{
  "image_size": 64,
  "horizontal_flip": true,
  "encoder_kernel_size": 3,
  "vocab_size": 67,
  "fusion_encoder_qk_norm": true,
  "fusion_encoder_positions": "sincos",
  "init": "orthogonal",
  "optimizer": "soap",
  "lr": 0.0018,
  "eps": 1e-08,
  "adamw_lr_other_params": 0.0023,
  "grad_clip": 1.0,
  "final_lr_fraction": 0.1,
  "weight_decay": 0.1
}
Rows from block 18 of the image encoder, named by matrix and row number. Each number is 50 + 12 x the weight over its row's rms, rounded and kept within 0 to 99. All counts start at 0. After the name is the row's rms in percent of the matrix's.
# conv1: bottleneck pointwise conv (encoder.blocks.19.conv1.weight, 96x352x1x1), inputs 284-351
conv1.0 082:32 45 53 29 57 43 37 47 42 47 47 56 47 34 48 35 60 42 57 65 59 41 46 56 53 29 37 35 44 50 39 59 45 44 48 42 48 34 47 68 40 63 54 50 54 48 54 64 29 44 55 55 57 60 22 43 50 48 59 44 63 38 60 41 61 51 47 45
conv1.1 111:21 43 28 56 59 50 48 66 59 62 34 34 38 45 43 27 56 37 52 43 26 28 43 31 41 11 41 45 59 57 52 50 51 51 46 44 41 27 54 43 44 51 38 37 55 49 47 41 44 39 49 47 43 44 39 51 40 42 63 62 60 42 49 55 37 58 38 63
conv1.2 151:47 52 70 37 39 79 35 48 32 44 62 51 54 59 63 52 46 62 54 53 39 78 41 64 74 67 46 84 59 48 79 73 50 65 63 70 51 51 64 81 58 55 75 89 40 72 54 43 71 45 57 50 61 48 40 50 61 63 41 63 46 69 46 80 46 45 70 50
conv1.3 072:38 52 58 48 63 74 38 51 53 54 54 27 80 33 52 54 55 44 50 71 50 59 62 37 27 59 29 39 37 59 47 45 42 47 51 56 58 34 62 39 28 47 60 63 43 42 52 75 37 36 27 51 54 49 44 38 58 43 70 66 13 76 44 73 46 44 56 44
conv1.4 077:60 30 41 44 33 44 75 57 25 44 24 60 52 36 52 59 45 63 53 28 48 37 53 19 49 42 52 34 52 58 42 68 52 39 53 55 73 77 42 35 56 29 87 34 53 35 38 45 38 58 29 42 54 29 60 46 54 42 47 46 45 54 50 43 54 50 50 42
conv1.5 110:52 46 53 42 40 49 36 61 35 48 56 52 36 59 55 51 51 56 46 35 53 61 48 38 49 50 50 60 47 65 53 35 47 43 64 29 38 53 40 60 51 38 55 52 52 52 52 50 45 34 45 54 52 70 54 60 50 44 48 34 62 40 36 54 41 43 44 51
conv1.6 092:50 48 54 59 56 57 28 54 33 30 51 70 54 46 51 57 52 78 55 72 50 73 39 53 85 84 38 64 47 46 63 76 47 38 40 60 45 45 56 48 65 72 62 63 48 64 69 72 47 59 34 67 62 55 55 44 68 74 63 60 53 58 53 57 42 56 63 50
conv1.7 087:41 71 53 43 46 53 63 68 50 58 49 57 37 65 63 33 44 46 49 28 66 57 23 56 55 54 50 69 50 53 67 71 46 51 50 54 20 37 55 66 58 49 68 44 54 61 47 68 55 59 70 59 67 50 51 38 61 70 65 66 67 57 47 66 36 68 64 62
conv1.8 093:34 26 48 21 41 56 60 50 34 46 46 33 53 38 44 57 61 49 64 48 45 52 40 45 32 60 41 39 33 53 30 46 47 37 43 41 36 54 51 52 48 44 32 55 51 41 45 47 41 48 22 44 59 45 74 48 44 42 45 39 50 63 46 50 37 58 54 58
conv1.9 086:43 42 52 38 67 36 52 45 78 65 62 37 46 36 49 25 59 29 50 29 46 45 42 40 53 55 46 46 38 43 40 48 53 62 59 52 29 46 39 29 45 63 31 49 41 64 60 41 32 69 75 62 36 55 38 58 66 46 51 38 55 39 49 58 41 46 35 21
conv1.10 100:55 49 33 33 66 53 41 55 64 61 46 29 55 52 42 52 53 49 34 42 40 49 49 24 54 46 52 59 56 54 62 36 44 42 65 64 51 47 46 75 45 48 48 67 53 50 60 65 54 30 34 20 56 58 50 47 41 41 60 48 61 55 67 52 52 55 47 47
conv1.11 104:51 45 69 35 51 52 45 43 30 42 47 77 43 51 59 44 43 51 52 49 61 57 46 50 74 48 54 55 40 41 57 61 44 49 63 38 63 28 54 48 48 66 57 62 54 56 49 44 47 43 47 42 59 44 46 48 71 71 52 73 37 35 48 46 43 45 50 45
conv1.12 105:58 54 60 54 33 62 44 57 36 25 56 65 34 53 61 54 53 54 50 36 66 37 52 36 64 63 43 51 43 47 53 45 36 33 71 45 73 45 56 64 33 38 53 52 62 63 47 65 55 49 82 37 45 35 36 47 61 56 58 50 51 49 66 69 41 43 68 42
conv1.13 115:54 41 56 32 46 69 41 62 35 42 53 56 48 50 55 36 55 37 62 50 26 82 39 56 63 48 63 73 61 47 71 80 27 44 63 55 41 53 82 80 74 63 47 67 47 54 65 60 67 39 47 47 41 51 66 34 53 68 44 57 64 54 47 57 20 49 50 52
conv1.14 102:56 22 74 52 41 55 64 57 38 40 46 49 52 65 51 61 51 25 23 45 60 70 60 54 42 32 57 50 63 47 60 19 38 32 50 63 27 46 41 53 55 32 46 51 34 51 56 57 68 50 61 50 61 48 72 55 36 44 45 51 66 50 36 55 47 30 64 43
conv1.15 128:54 51 57 43 52 41 50 37 45 49 56 79 43 56 48 37 34 67 72 46 34 83 40 65 70 60 48 55 68 43 65 94 52 68 59 49 38 40 43 61 51 99 76 64 49 65 57 62 53 61 54 61 67 55 56 46 67 66 55 60 55 54 40 55 43 58 61 39
conv1.16 096:62 54 52 74 78 69 63 48 52 71 46 63 43 87 67 54 71 57 51 57 48 68 47 50 55 63 42 61 77 60 56 80 48 66 49 36 62 42 67 59 61 60 48 41 65 60 68 59 60 40 47 47 44 53 60 40 57 55 68 68 47 45 53 51 45 64 54 56
conv1.17 109:50 77 52 61 72 53 53 32 82 90 60 55 44 54 50 50 52 64 69 49 66 80 57 45 53 54 35 33 83 41 34 37 57 52 54 37 62 51 39 25 51 50 67 47 43 34 39 43 38 68 27 49 42 59 46 48 33 50 36 61 56 35 50 34 64 45 38 49
conv1.18 135:54 55 52 49 62 35 53 61 42 36 53 76 30 56 59 41 64 66 52 62 57 53 50 57 76 63 55 66 55 43 81 64 50 67 66 74 45 36 49 60 57 65 72 56 63 61 65 60 63 65 49 55 69 57 41 40 63 63 71 74 56 59 62 61 48 62 68 75
conv1.19 088:72 53 56 43 37 50 42 54 18 47 42 45 51 35 52 47 65 63 49 52 21 40 38 52 43 45 62 57 29 59 49 49 28 53 47 35 53 66 49 54 36 51 56 48 50 71 64 59 57 58 37 50 51 64 57 50 56 50 42 52 28 58 44 59 73 62 39 47
conv1.20 095:66 64 45 35 76 28 59 56 77 86 72 35 46 48 50 50 36 72 46 51 40 66 61 52 58 65 47 54 99 46 32 19 46 64 57 64 60 53 49 36 62 59 38 63 36 47 41 41 51 51 61 67 43 35 43 46 47 37 35 45 45 41 64 35 40 55 52 35
conv1.21 080:72 45 55 43 40 29 43 51 39 38 30 43 61 75 60 58 45 61 52 58 63 40 41 55 59 60 35 35 59 20 37 51 59 55 51 29 58 60 64 53 57 50 56 30 49 61 58 42 66 56 71 61 65 51 50 40 43 55 57 34 49 42 53 30 40 37 22 51
conv1.22 072:49 60 44 57 58 69 45 70 38 62 51 71 46 53 63 43 46 58 78 50 53 71 39 52 67 43 43 77 34 76 45 46 53 51 57 66 45 59 37 38 56 70 64 48 47 58 40 54 44 47 55 60 62 28 51 47 72 56 35 56 54 39 49 25 31 58 55 65
conv1.23 089:41 34 57 41 44 28 40 51 46 51 57 39 75 44 47 22 45 55 34 42 54 55 36 42 52 57 20 49 39 62 55 31 51 36 53 50 17 50 42 33 46 44 62 53 44 52 61 42 47 50 48 48 38 42 66 35 36 30 65 49 44 62 68 40 24 56 17 47
conv1.24 103:52 61 65 43 70 47 45 51 76 39 61 54 50 51 47 53 75 33 50 35 51 47 50 70 57 61 67 87 51 39 58 52 55 65 56 68 47 47 63 72 62 29 62 42 63 48 58 60 80 52 47 34 34 71 52 45 56 68 76 63 50 45 61 57 47 72 26 55
conv1.25 106:53 49 64 50 54 36 48 51 31 47 52 62 57 46 64 51 40 53 42 47 50 53 42 68 71 67 51 58 60 49 51 42 62 46 56 73 37 23 54 66 54 51 58 62 40 72 61 33 72 75 60 58 54 36 59 48 63 48 75 49 46 48 43 67 38 48 48 49
conv1.26 127:38 43 45 47 42 59 46 47 38 51 50 58 44 53 39 55 48 73 55 62 32 99 35 54 81 76 52 76 62 54 53 77 58 63 50 62 49 48 63 59 62 76 67 83 49 41 53 54 47 52 57 44 45 57 46 44 56 43 51 69 44 65 45 59 45 47 33 50
conv1.27 089:53 57 43 52 38 63 61 41 34 51 55 63 59 29 65 44 46 54 49 61 35 56 41 75 46 25 47 62 56 60 57 42 49 43 43 52 45 62 53 51 65 65 44 42 62 57 72 66 27 48 71 43 49 39 60 53 76 59 70 63 49 75 54 58 58 63 42 45
conv1.28 089:56 55 40 46 36 61 32 56 31 43 33 46 67 50 59 39 54 53 60 55 52 46 34 40 64 58 29 43 18 59 72 59 47 25 65 47 53 51 53 86 54 59 41 54 51 45 56 45 64 80 41 58 62 40 64 46 72 57 43 53 34 62 45 44 49 50 74 35
conv1.29 078:54 61 34 55 49 65 48 55 46 57 75 47 50 38 82 63 48 38 21 69 60 78 47 48 84 58 52 55 44 40 71 47 36 51 33 64 44 43 54 78 57 65 60 90 49 39 51 59 40 61 45 50 61 50 45 43 42 51 43 46 52 44 59 51 38 39 59 73
conv1.30 107:59 52 53 57 53 41 56 50 32 61 40 57 47 44 60 42 51 41 50 61 57 58 40 51 57 56 40 71 58 35 50 73 55 57 78 53 47 30 75 66 62 40 48 68 55 46 54 54 47 51 86 53 54 48 54 47 47 65 51 47 46 49 46 44 37 56 43 54
conv1.31 091:63 37 59 38 50 63 46 57 48 65 67 27 29 66 69 42 58 43 58 63 32 74 45 50 60 57 53 34 57 29 42 44 34 61 64 66 46 58 32 73 49 25 44 64 52 69 42 69 71 51 61 25 64 48 43 69 43 43 45 36 54 50 55 68 37 63 47 40
conv1.32 086:53 47 43 53 56 43 39 48 55 50 63 63 58 54 41 57 68 51 41 49 40 43 38 46 47 49 55 40 57 70 50 44 35 55 66 63 45 55 47 50 58 56 55 60 61 39 24 27 47 53 41 36 70 56 46 64 52 43 70 37 68 75 74 50 54 67 34 42
conv1.33 098:55 47 40 38 50 55 53 30 46 27 43 40 50 62 22 57 31 46 37 49 65 21 50 48 53 31 63 64 44 64 61 46 63 47 34 71 50 42 45 36 34 49 33 46 32 27 65 50 51 77 68 33 46 44 48 43 39 57 42 54 39 33 54 45 40 52 39 62
conv1.34 097:56 56 78 50 66 51 54 43 45 51 60 76 43 45 38 46 50 67 78 57 50 63 60 53 71 43 56 56 61 54 75 63 41 78 72 66 54 44 45 65 69 57 71 44 45 39 38 54 52 63 62 56 57 37 57 45 82 79 49 46 49 56 54 47 53 27 52 41
conv1.35 094:43 54 55 62 55 49 32 52 39 54 57 75 53 51 51 45 59 56 62 68 54 58 42 61 69 89 48 62 32 42 65 70 33 45 57 47 29 43 71 37 71 82 35 42 48 42 27 60 43 78 62 53 51 39 40 52 61 59 41 62 44 38 42 59 47 49 43 44
conv1.36 123:53 46 62 47 45 58 43 50 38 47 54 55 58 64 52 38 40 50 67 52 50 60 41 67 64 54 57 99 61 43 78 74 56 72 77 53 40 55 57 86 35 55 80 46 46 50 64 44 58 39 55 56 55 54 62 44 78 65 57 47 58 73 31 51 51 51 67 51
conv1.37 092:51 57 40 70 56 36 65 50 52 48 33 41 60 37 51 44 64 50 42 59 50 43 68 34 39 47 41 14 36 52 43 46 52 47 38 32 47 59 48 44 34 33 48 30 64 49 44 47 37 64 67 36 45 52 44 56 58 28 51 74 42 19 45 38 56 52 60 52
conv1.38 089:31 69 28 50 60 59 60 31 82 63 55 59 63 46 67 44 40 52 65 32 44 54 30 30 27 65 48 53 53 46 49 22 44 21 45 49 38 56 33 35 47 45 40 44 41 56 31 40 33 64 45 71 40 50 45 54 37 32 46 57 34 35 41 43 62 55 53 44
conv1.39 110:79 69 50 56 40 79 65 42 38 45 49 35 48 81 49 67 57 30 58 47 38 76 44 60 62 55 64 80 50 58 66 66 71 58 64 57 58 59 50 55 50 51 67 57 44 58 62 51 80 53 50 52 55 54 62 47 65 61 50 51 58 55 42 73 70 58 65 54
conv1.40 097:43 40 56 59 47 52 61 39 71 34 38 54 63 26 40 44 55 61 50 42 44 45 54 50 52 55 33 42 28 62 43 38 47 36 49 59 54 66 59 70 33 48 39 32 50 57 53 47 39 46 33 55 38 49 58 32 34 46 48 60 51 36 39 37 51 33 37 35
conv1.41 106:47 27 47 60 37 67 50 59 45 46 64 41 51 49 71 30 52 41 55 42 63 57 43 13 31 34 46 41 34 57 39 56 48 27 38 50 41 57 55 37 51 36 55 54 51 52 60 53 60 33 39 63 33 52 70 23 39 54 52 42 54 45 51 61 39 50 46 39
conv1.42 091:53 55 52 47 53 64 48 55 49 46 18 26 51 75 38 35 72 74 60 29 22 66 60 52 49 52 43 39 61 67 63 45 39 41 53 33 53 56 45 57 55 61 46 55 79 42 56 39 31 49 53 40 58 57 50 61 31 38 40 59 42 36 53 58 56 46 42 47
conv1.43 093:53 77 39 55 72 51 46 54 79 46 44 55 62 36 41 51 56 84 52 24 44 64 62 41 42 58 61 47 38 45 48 47 29 41 51 50 42 45 36 43 46 59 58 54 43 59 47 38 39 36 42 56 45 65 63 60 33 49 47 78 49 31 45 62 47 64 33 41
conv1.44 079:52 64 34 53 42 52 81 47 45 41 39 53 43 52 35 38 49 70 53 25 52 61 54 44 44 84 55 22 46 56 28 52 56 43 39 29 55 57 22 26 48 68 54 53 51 38 67 41 29 54 48 46 28 55 53 58 34 42 44 70 51 47 45 35 57 47 48 37
conv1.45 089:38 51 51 39 47 32 61 40 61 54 68 57 42 39 62 56 54 26 51 65 47 36 45 65 42 36 19 38 50 35 55 47 44 35 36 51 68 58 44 53 39 60 36 42 36 43 39 58 48 41 53 36 41 60 54 53 49 62 56 55 50 35 60 46 40 55 34 53
conv1.46 092:45 75 34 65 41 28 65 47 58 45 28 26 47 52 51 54 43 44 52 26 53 48 29 27 47 47 38 48 61 57 57 54 50 36 30 48 49 52 57 23 60 58 22 28 57 54 61 56 46 37 74 61 55 45 39 60 52 46 61 50 54 46 47 50 70 52 43 49
conv1.47 093:60 59 19 60 51 36 43 61 31 38 47 35 41 51 59 58 64 51 30 54 36 52 43 70 56 40 60 46 35 47 51 42 57 49 55 41 45 35 35 47 40 41 48 40 65 60 56 63 25 41 46 42 64 59 54 55 52 61 56 60 38 45 72 66 48 53 58 41
conv1.48 087:47 65 49 52 42 70 66 56 60 66 58 41 37 50 52 53 56 37 58 55 22 39 35 53 62 59 36 47 41 37 36 61 50 66 40 22 61 47 62 45 43 66 33 51 40 56 53 36 36 34 45 26 40 42 43 34 22 43 62 45 72 62 36 52 28 34 36 65
conv1.49 095:34 31 50 36 55 60 42 49 31 30 60 42 40 21 28 39 50 26 31 35 49 17 62 49 41 48 36 35 42 51 41 43 31 40 42 31 49 36 54 44 38 40 44 47 47 40 25 38 38 49 36 37 37 54 33 54 33 38 49 30 41 51 60 44 63 50 62 49
conv1.50 095:40 40 68 22 58 50 58 61 54 57 64 48 43 34 54 54 43 48 47 50 36 43 38 42 41 38 64 35 40 28 42 39 58 44 39 53 70 54 51 46 29 54 35 49 59 34 51 54 31 40 39 36 41 44 46 38 47 40 47 52 65 36 67 46 49 66 36 79
conv1.51 072:48 48 43 56 56 36 45 51 53 55 68 56 29 29 47 39 52 52 50 43 53 77 40 58 18 54 46 65 48 56 60 52 50 52 42 43 43 61 54 55 54 86 27 58 49 28 66 67 28 67 85 48 22 42 49 23 47 55 69 24 61 46 45 54 46 59 43 63
conv1.52 099:48 54 47 43 47 39 53 42 57 43 47 62 26 60 45 63 62 74 66 49 44 65 67 53 41 47 39 63 54 52 52 72 43 47 44 49 45 47 27 68 37 88 64 41 48 65 26 44 53 47 46 39 52 22 35 46 71 54 34 70 32 50 39 48 35 38 47 47
conv1.53 089:50 56 50 45 34 53 54 41 59 45 38 53 34 57 43 54 36 36 31 63 67 63 58 49 43 56 35 29 57 40 15 35 48 59 37 55 50 37 62 43 59 40 22 49 44 42 46 62 43 60 46 47 27 58 42 44 36 41 48 46 29 39 59 56 46 30 45 45
conv1.54 101:30 45 54 51 54 48 53 58 24 51 39 48 42 43 40 66 51 31 33 41 70 28 33 50 56 68 41 49 46 54 56 29 34 40 25 53 46 53 44 62 25 49 41 34 47 51 43 52 45 58 69 49 42 54 43 40 28 44 49 55 55 37 55 54 39 59 52 57
conv1.55 104:42 53 28 51 49 37 28 66 51 37 41 54 40 51 39 42 45 45 44 52 61 32 53 42 49 41 53 45 51 52 23 31 46 33 24 40 58 41 43 47 51 60 54 38 41 37 52 71 36 64 43 35 45 53 38 53 34 33 65 30 56 34 50 38 22 44 43 63
conv1.56 115:46 45 52 57 53 55 29 56 54 56 39 31 44 40 50 64 55 58 39 54 28 28 57 50 26 30 51 29 42 59 44 36 47 52 27 38 49 26 34 53 34 43 43 21 54 48 63 74 42 30 52 42 30 56 47 58 49 35 64 61 64 49 46 38 60 54 56 50
conv1.57 088:68 53 69 51 58 64 42 67 52 63 41 66 54 50 47 51 54 34 56 59 50 73 62 42 56 50 58 36 45 45 56 45 36 36 40 48 59 45 68 53 58 64 50 73 49 44 70 68 43 59 58 40 59 48 51 54 28 52 56 29 63 60 56 44 53 43 42 60
conv1.58 124:39 35 50 53 47 08 43 64 36 35 20 37 61 25 53 58 57 48 43 40 52 23 54 40 61 39 54 40 33 47 34 44 64 28 35 42 31 44 48 45 49 41 39 06 56 38 61 48 56 35 52 49 48 54 39 42 42 43 57 52 55 49 50 45 54 61 38 47
conv1.59 112:62 56 54 54 56 36 33 49 71 39 44 46 43 71 54 37 59 55 64 48 70 42 43 40 46 45 23 37 30 54 41 49 59 55 40 50 32 51 42 31 32 66 47 10 48 64 54 43 63 49 68 65 51 73 48 37 33 46 44 56 33 30 69 21 51 53 51 49
conv1.60 098:39 73 52 61 46 62 47 49 51 48 48 40 44 58 37 49 49 42 48 37 34 53 42 53 60 49 51 44 39 47 38 30 50 49 58 37 51 42 29 39 49 48 44 24 58 48 35 47 39 47 52 27 47 53 48 36 60 42 49 66 32 36 58 28 44 48 52 49
conv1.61 074:77 72 63 51 35 73 51 47 50 64 18 48 38 59 56 49 52 55 65 55 44 49 52 39 38 59 45 53 49 48 14 55 43 55 62 34 46 62 36 52 42 70 45 74 37 49 39 57 49 41 73 40 40 45 43 42 54 59 50 40 46 55 46 54 40 62 59 29
conv1.62 103:45 72 46 45 47 61 51 43 46 43 46 51 42 63 39 41 47 51 48 41 37 59 60 32 64 44 55 44 48 57 43 43 73 48 59 54 37 64 53 57 49 38 46 47 59 56 43 54 29 41 46 38 50 42 20 60 39 41 46 48 53 36 37 71 48 60 45 43
conv1.63 102:48 55 49 48 64 87 65 50 51 48 57 65 50 46 66 48 53 65 45 80 49 66 63 60 58 48 53 51 56 36 38 49 37 45 27 51 49 59 58 53 30 50 62 76 61 74 47 61 56 65 61 52 58 56 48 52 53 54 60 65 43 55 64 62 51 62 52 51
conv1.64 102:58 48 59 50 42 72 30 49 46 50 66 76 52 62 50 60 61 80 63 59 58 60 44 49 65 57 49 59 55 54 73 58 46 46 46 49 42 57 50 55 50 70 79 45 54 37 53 62 70 65 68 65 66 46 32 44 70 66 67 76 59 61 43 51 44 51 64 49
conv1.65 078:50 43 41 32 35 31 44 51 46 45 33 43 55 36 58 41 33 55 58 43 43 40 37 38 43 47 29 52 50 58 29 49 51 47 61 31 54 35 54 25 31 47 29 51 82 39 68 66 29 29 63 51 40 56 61 48 24 58 48 32 59 30 72 48 50 52 48 71
conv1.66 095:35 39 65 71 30 53 53 40 34 49 54 63 60 30 77 42 33 63 42 59 54 34 34 19 58 48 62 65 27 57 44 61 46 39 36 40 57 38 45 48 51 51 45 45 27 42 42 39 29 46 43 52 36 32 57 45 42 35 55 40 53 50 37 36 70 36 50 32
conv1.67 082:53 76 48 45 38 39 55 72 37 20 55 63 59 53 41 36 49 54 45 46 62 73 54 50 46 47 60 43 37 38 51 59 63 37 65 45 49 59 47 43 34 59 29 62 45 41 60 38 45 42 50 37 37 56 54 37 55 45 39 50 31 36 43 39 31 45 35 61
conv1.68 092:47 51 56 32 47 44 61 41 46 58 34 55 41 45 58 35 57 48 48 32 40 39 55 34 65 48 39 61 55 53 40 39 40 60 39 56 41 43 46 44 34 51 42 39 53 44 46 31 39 38 39 54 47 43 63 47 36 49 46 51 36 62 34 53 45 32 52 44
conv1.69 114:80 84 50 33 45 62 56 54 61 73 59 45 45 99 36 43 44 43 58 63 67 99 44 68 60 55 62 63 73 49 63 62 48 69 60 48 60 46 58 42 42 47 58 30 53 85 51 51 51 68 39 52 53 52 54 44 55 48 43 60 50 33 41 47 61 43 50 47
conv1.70 125:43 57 40 52 36 15 45 32 48 50 37 39 34 53 44 37 45 39 50 45 42 13 33 54 30 45 47 36 23 39 35 47 53 44 33 47 50 48 46 39 42 36 44 11 57 34 41 43 48 56 66 30 34 59 52 29 36 33 62 27 42 39 62 34 47 27 32 40
conv1.71 108:36 60 38 28 47 50 42 44 21 38 34 58 43 55 61 49 47 58 43 48 63 54 37 35 52 58 43 45 45 44 50 49 53 53 40 38 60 54 39 61 34 40 57 61 49 46 57 48 46 65 56 49 51 46 22 45 46 36 63 60 48 36 56 54 33 48 50 55
conv1.72 081:61 52 52 41 45 45 42 58 31 30 38 48 59 52 50 43 37 52 49 54 21 52 54 33 46 65 64 41 27 46 35 66 40 54 44 50 36 64 53 65 36 62 60 43 54 46 34 51 55 22 35 55 22 43 60 51 43 53 49 60 33 57 47 56 51 44 38 58
conv1.73 107:53 63 65 53 42 57 56 56 46 48 35 64 31 66 51 47 42 87 64 33 61 85 45 40 60 59 52 57 58 48 61 57 54 56 48 42 45 35 38 59 72 83 64 45 49 28 53 46 41 75 51 57 49 30 41 45 57 63 52 69 49 49 43 67 34 52 47 45
conv1.74 074:38 66 59 69 49 55 53 45 43 59 54 66 08 64 68 61 67 60 36 47 70 60 24 45 40 55 33 37 59 70 53 34 41 47 34 68 34 52 69 48 64 67 61 62 56 45 66 35 60 61 46 56 68 46 45 68 60 62 62 75 28 37 66 60 35 58 45 63
conv1.75 106:38 52 48 52 56 12 42 66 60 31 49 56 43 39 68 46 68 53 53 49 19 38 45 42 61 36 58 49 49 50 51 54 34 36 42 60 38 34 26 56 67 56 40 21 61 62 60 48 57 14 56 34 38 64 43 57 43 42 43 45 44 53 62 23 37 54 48 65
conv1.76 064:49 42 50 32 62 50 60 52 49 53 62 38 56 56 56 19 40 64 33 49 47 58 59 46 44 68 40 58 65 58 44 48 59 31 45 44 44 39 48 36 59 51 37 35 84 08 60 68 68 32 35 58 39 60 63 36 51 43 43 61 49 31 38 30 33 48 61 51
conv1.77 080:60 72 67 14 61 52 44 66 64 39 56 43 38 57 56 48 63 58 51 62 42 50 31 42 63 72 55 58 67 50 54 42 51 59 54 50 41 23 54 67 59 39 27 44 65 64 42 49 68 62 45 37 33 47 57 38 55 63 55 42 34 43 58 24 40 59 61 51
conv1.78 102:47 64 53 43 72 73 46 72 56 56 51 38 46 33 36 40 61 55 42 39 64 35 52 49 47 24 50 45 49 52 69 35 37 34 31 38 39 54 39 46 62 62 48 41 63 38 66 61 34 48 48 49 42 86 29 51 50 34 64 55 56 48 69 51 49 59 43 67
conv1.79 124:60 62 61 60 46 74 55 51 46 46 55 58 44 64 70 39 43 54 60 39 41 86 49 58 67 53 56 79 74 45 74 66 52 65 82 62 47 65 63 73 52 59 62 62 47 52 55 48 61 49 40 49 59 48 43 50 74 78 48 50 47 70 40 53 57 48 58 50
conv1.80 100:36 59 42 45 53 50 42 51 36 49 43 31 52 52 43 38 60 56 44 38 64 76 34 42 49 52 62 44 62 42 65 43 70 45 57 30 38 60 54 12 64 39 56 51 70 47 78 31 41 63 57 49 41 62 43 60 40 50 59 41 56 46 60 66 60 77 39 67
conv1.81 088:66 40 55 61 40 50 51 48 37 63 59 53 43 65 46 43 45 30 52 37 43 52 64 56 46 52 24 61 51 51 59 39 45 50 51 61 49 53 39 52 68 49 30 65 37 58 42 36 49 58 56 46 33 28 51 46 49 36 58 72 38 53 43 50 70 48 52 35
conv1.82 111:53 51 47 51 44 41 42 36 54 47 59 44 43 66 56 62 38 73 52 40 57 70 48 35 62 57 52 75 53 51 60 74 62 56 54 49 37 47 48 58 54 79 67 59 59 46 56 40 72 63 46 52 49 36 36 55 57 46 44 73 59 47 44 59 52 40 53 46
conv1.83 094:60 48 39 54 51 64 39 47 50 40 35 74 39 53 48 46 46 47 71 35 24 57 38 44 41 47 42 57 46 33 56 60 64 51 37 76 49 47 45 40 48 51 46 33 66 54 55 40 49 40 49 45 47 45 54 49 51 29 59 63 31 49 27 43 49 50 49 45
conv1.84 084:61 45 55 50 47 31 66 41 27 29 39 39 60 47 47 55 46 60 59 35 57 52 47 35 67 42 21 50 42 64 47 44 56 38 47 45 59 64 64 58 25 52 63 44 46 43 34 56 46 62 65 56 45 55 58 52 49 57 70 56 44 55 52 46 50 56 43 81
conv1.85 105:71 65 39 42 54 23 53 61 63 58 21 37 28 41 39 51 38 60 61 26 59 40 63 42 51 47 51 41 34 44 43 48 46 32 67 40 39 53 51 34 26 38 44 29 65 38 47 39 39 54 62 43 56 52 51 51 43 34 33 50 36 37 47 45 61 73 40 59
conv1.86 123:31 48 46 60 60 29 54 55 42 42 28 36 47 42 39 58 50 55 49 29 49 23 72 41 58 36 60 36 35 61 39 31 39 35 35 33 61 56 26 36 22 31 38 21 64 21 61 77 31 47 31 33 38 69 48 50 33 32 59 36 40 45 53 35 63 53 31 61
conv1.87 088:40 46 37 47 37 52 53 41 36 52 57 61 45 58 49 53 51 45 49 59 71 44 45 52 44 56 56 43 52 36 52 51 62 36 34 37 35 60 48 46 24 58 51 66 36 36 40 75 63 70 58 55 58 67 65 55 44 56 47 34 54 60 60 73 68 46 66 59
conv1.88 105:44 54 48 54 43 19 57 63 37 62 42 56 53 33 53 67 55 45 54 63 55 54 61 44 42 55 76 42 59 29 49 43 56 50 44 46 56 59 69 47 29 34 58 39 56 51 35 50 56 68 52 61 43 58 50 49 52 55 45 36 61 46 40 56 52 55 38 61
conv1.89 090:47 29 56 49 28 34 50 38 45 53 25 70 44 42 43 54 49 64 73 39 36 68 60 62 51 46 63 40 42 52 46 40 46 33 50 41 48 49 46 46 37 95 49 52 60 37 40 53 68 38 56 64 45 49 54 59 23 46 57 40 30 38 48 63 53 45 71 53
conv1.90 127:43 47 46 44 53 44 41 55 50 53 11 40 41 38 33 51 50 63 38 62 54 35 60 47 53 42 48 58 44 62 50 44 63 45 34 40 50 56 36 43 42 39 44 31 47 45 48 40 35 61 54 36 43 55 50 48 39 52 49 49 54 48 39 58 50 49 54 59
conv1.91 133:47 22 37 53 35 48 45 56 48 62 33 43 56 56 37 45 53 54 61 40 48 49 62 63 30 40 57 39 40 58 42 34 42 30 43 33 43 55 55 32 48 36 40 46 42 52 54 47 53 49 49 61 39 69 52 65 30 42 40 55 43 53 40 41 58 57 40 54
conv1.92 109:37 57 62 64 42 72 44 48 29 44 56 51 50 51 38 37 58 56 48 53 45 41 53 56 57 44 59 69 42 55 63 38 44 46 62 59 38 48 35 50 32 45 50 62 43 26 59 35 60 62 70 50 44 44 54 62 34 55 50 53 36 52 46 54 48 49 34 38
conv1.93 119:40 30 38 36 64 43 67 55 73 72 46 57 49 44 56 42 50 66 49 45 42 33 49 44 51 51 27 47 51 59 34 53 49 47 22 40 52 50 49 28 42 71 41 33 49 27 28 65 42 40 50 34 54 58 41 47 50 48 66 67 50 35 53 50 41 61 50 49
conv1.94 091:45 31 34 60 47 61 56 35 72 35 50 59 50 52 45 59 40 49 75 32 45 36 38 48 46 25 69 36 37 32 63 63 56 47 47 41 52 60 41 26 31 48 57 47 59 50 65 42 49 39 42 62 65 64 49 60 58 29 33 39 58 60 52 40 37 48 51 66
conv1.95 119:56 44 47 46 49 75 47 64 29 41 50 73 61 55 50 68 48 51 55 65 55 72 57 62 63 61 47 67 41 62 53 83 56 55 58 36 68 47 44 63 48 65 50 65 52 37 57 50 62 67 43 54 68 67 49 62 66 70 64 62 56 66 55 69 59 48 49 53